A small segmentation model, trained from scratch.
Model: 2.02M parameters, 48-pixel images, arch unet, norm groupnorm, activation leaky_relu, widths [96, 96, 192].
Training: muon at rate 0.016, 37400 steps, batches of 256, held-out accuracy 100%.
Data: trained on small charts drawn from random numbers, 101725 training examples, 94.1 epochs.
Rows from block 7 of a small segmentation model, named by matrix and row number. Each number is 50 + 10 x the weight over its row's rms, rounded and kept within 0 to 99. All counts start at 0.
After each channel's rows are labels from the 100 images, of 14848, where the channel reaches its highest value: "strongest on" is what is common among them. Only what is clearly more common there than usual is listed. The data: small charts drawn from random numbers.
# conv: 3x3 conv (model.decb.0.1.conv.weight, 96x96x3x3, standardized in use, each kernel summed), inputs 0-95

conv.53:52 63 47 59 42 46 49 49 51 43 39 53 50 52 47 55 51 51 25 67 44 55 44 38 65 60 61 39 51 51 53 20 43 53 55 47 76 46 42 24 57 34 73 43 51 53 57 65 41 49 41 48 59 51 43 51 56 53 54 50 80 53 56 43 40 48 45 61 42 55 57 45 71 43 51 55 39 59 46 34 47 30 42 43 56 55 56 40 44 48 54 58 61 50 48 48
strongest on: radar chart; one colour; items: eight; items: seven

conv.0:49 43 46 37 52 37 51 59 56 55 48 40 52 45 57 69 69 48 45 31 47 47 55 53 67 56 43 54 59 31 48 40 48 48 56 54 53 42 45 61 48 43 55 52 49 49 50 41 51 44 50 54 43 41 44 60 54 39 75 62 91 52 45 50 33 44 50 46 25 55 62 48 47 53 36 41 50 62 54 54 36 61 50 44 65 56 52 49 54 30 33 58 62 63 47 41
strongest on: pie chart; radar chart

conv.10:49 51 51 53 51 53 53 50 59 47 52 51 54 52 53 49 00 53 50 51 53 52 50 51 52 50 50 49 54 52 52 50 50 50 55 00 57 51 51 48 53 54 51 52 50 49 51 53 49 52 52 55 50 49 53 42 51 50 55 51 49 53 50 51 55 52 54 48 53 52 53 55 56 51 48 51 49 53 52 55 52 50 54 54 52 49 51 50 51 51 51 51 48 48 53 48
strongest on: pie chart

conv.38:47 53 59 60 49 56 54 56 32 52 52 49 56 53 48 63 60 51 50 47 60 52 49 52 52 52 49 44 59 47 55 50 50 53 57 52 44 50 47 51 48 48 55 52 52 51 49 55 50 46 59 54 58 51 33 57 51 59 50 50 59 55 37 52 59 48 53 49 45 44 51 54 62 47 49 50 60 52 43 53 51 53 50 49 53 55 42 50 51 52 26 14 59 24 59 00
strongest on: pie chart; ring chart

conv.82:41 51 55 47 52 54 31 55 77 23 59 54 55 48 55 56 46 59 60 74 13 62 57 58 39 50 45 31 50 41 55 45 52 51 49 77 58 45 46 56 55 53 51 53 55 46 37 53 26 54 56 47 48 40 53 49 52 53 52 51 60 54 40 28 48 53 65 45 43 55 45 46 47 49 54 47 44 54 47 55 25 53 47 51 55 58 60 57 37 48 49 54 48 52 62 49
strongest on: pie chart; dark theme

conv.64:52 54 53 28 48 57 48 52 63 53 55 42 54 67 56 55 51 53 54 51 47 50 53 47 69 46 45 46 51 61 35 57 52 46 68 63 48 57 51 51 36 47 53 50 29 44 42 51 49 46 38 55 28 31 50 50 71 59 73 58 56 55 55 56 44 52 49 47 51 50 41 41 55 57 61 57 27 48 59 47 62 41 55 49 41 54 61 39 44 58 43 20 60 17 54 43
strongest on: pie chart

conv.79:41 47 49 52 48 49 56 35 57 39 55 38 52 55 50 82 35 43 49 28 64 47 56 57 64 54 44 46 57 63 46 38 29 47 38 71 37 56 49 47 49 52 62 40 43 45 51 61 59 41 43 43 57 38 41 38 56 56 62 37 54 41 63 52 63 35 39 51 59 39 59 56 63 28 60 61 56 45 47 46 52 60 38 56 49 48 45 53 62 43 37 68 64 60 55 49
strongest on: ring chart

conv.61:48 52 54 36 51 54 27 46 42 42 38 50 51 53 62 51 57 51 52 39 38 54 48 54 54 49 58 46 53 38 62 38 55 61 49 40 45 51 47 51 44 52 68 55 58 66 56 58 46 58 52 53 56 63 42 60 37 34 00 52 64 59 47 39 65 54 59 61 42 50 61 64 50 56 57 48 51 47 55 46 39 48 40 42 53 57 67 39 47 55 40 55 60 42 49 37
strongest on: pie chart; ring chart

conv.41:55 53 54 51 50 46 46 63 20 51 46 55 52 53 55 52 51 59 45 19 64 51 50 52 57 48 49 41 54 56 56 48 53 55 41 55 56 43 45 48 59 46 45 42 50 58 41 41 11 53 50 52 50 49 61 36 55 54 74 49 50 42 53 22 46 50 51 44 50 51 50 51 52 54 55 48 45 52 52 50 33 55 39 60 50 66 40 47 86 65 55 54 41 55 57 58
strongest on: pie chart

conv.72:40 50 56 45 50 53 49 69 26 28 50 53 52 43 48 54 49 42 47 33 84 48 57 47 53 49 43 43 47 46 41 54 54 45 55 95 44 37 46 50 40 59 63 46 58 51 42 54 48 49 47 51 44 61 30 37 63 60 56 43 56 61 58 52 58 55 43 55 57 36 48 40 50 69 52 48 46 53 46 44 39 52 52 52 53 44 63 39 33 55 58 50 47 60 51 49
strongest on: ring chart

conv.32:55 45 53 25 52 64 62 59 43 60 41 37 48 53 49 52 52 28 81 56 52 61 46 44 38 43 52 54 47 42 60 46 56 54 57 57 41 48 50 70 62 30 56 43 54 38 29 40 49 44 46 48 51 55 58 45 45 62 70 68 56 41 38 46 65 54 53 49 24 49 53 55 51 42 49 46 45 36 58 52 56 52 56 24 50 53 40 57 43 55 45 45 52 65 54 62
strongest on: items: seven; dip in the middle; histogram

conv.91:68 59 47 52 50 45 66 42 45 49 57 52 57 63 57 45 45 58 61 52 52 54 49 46 52 53 52 47 49 49 49 45 60 40 41 54 55 57 51 50 55 51 48 57 44 38 23 56 45 37 49 53 64 54 46 58 25 44 39 61 55 42 57 52 37 52 49 32 67 53 67 48 35 54 54 52 42 37 45 29 47 32 43 35 95 56 32 43 52 54 53 51 56 57 52 59
strongest on: ring chart; pie chart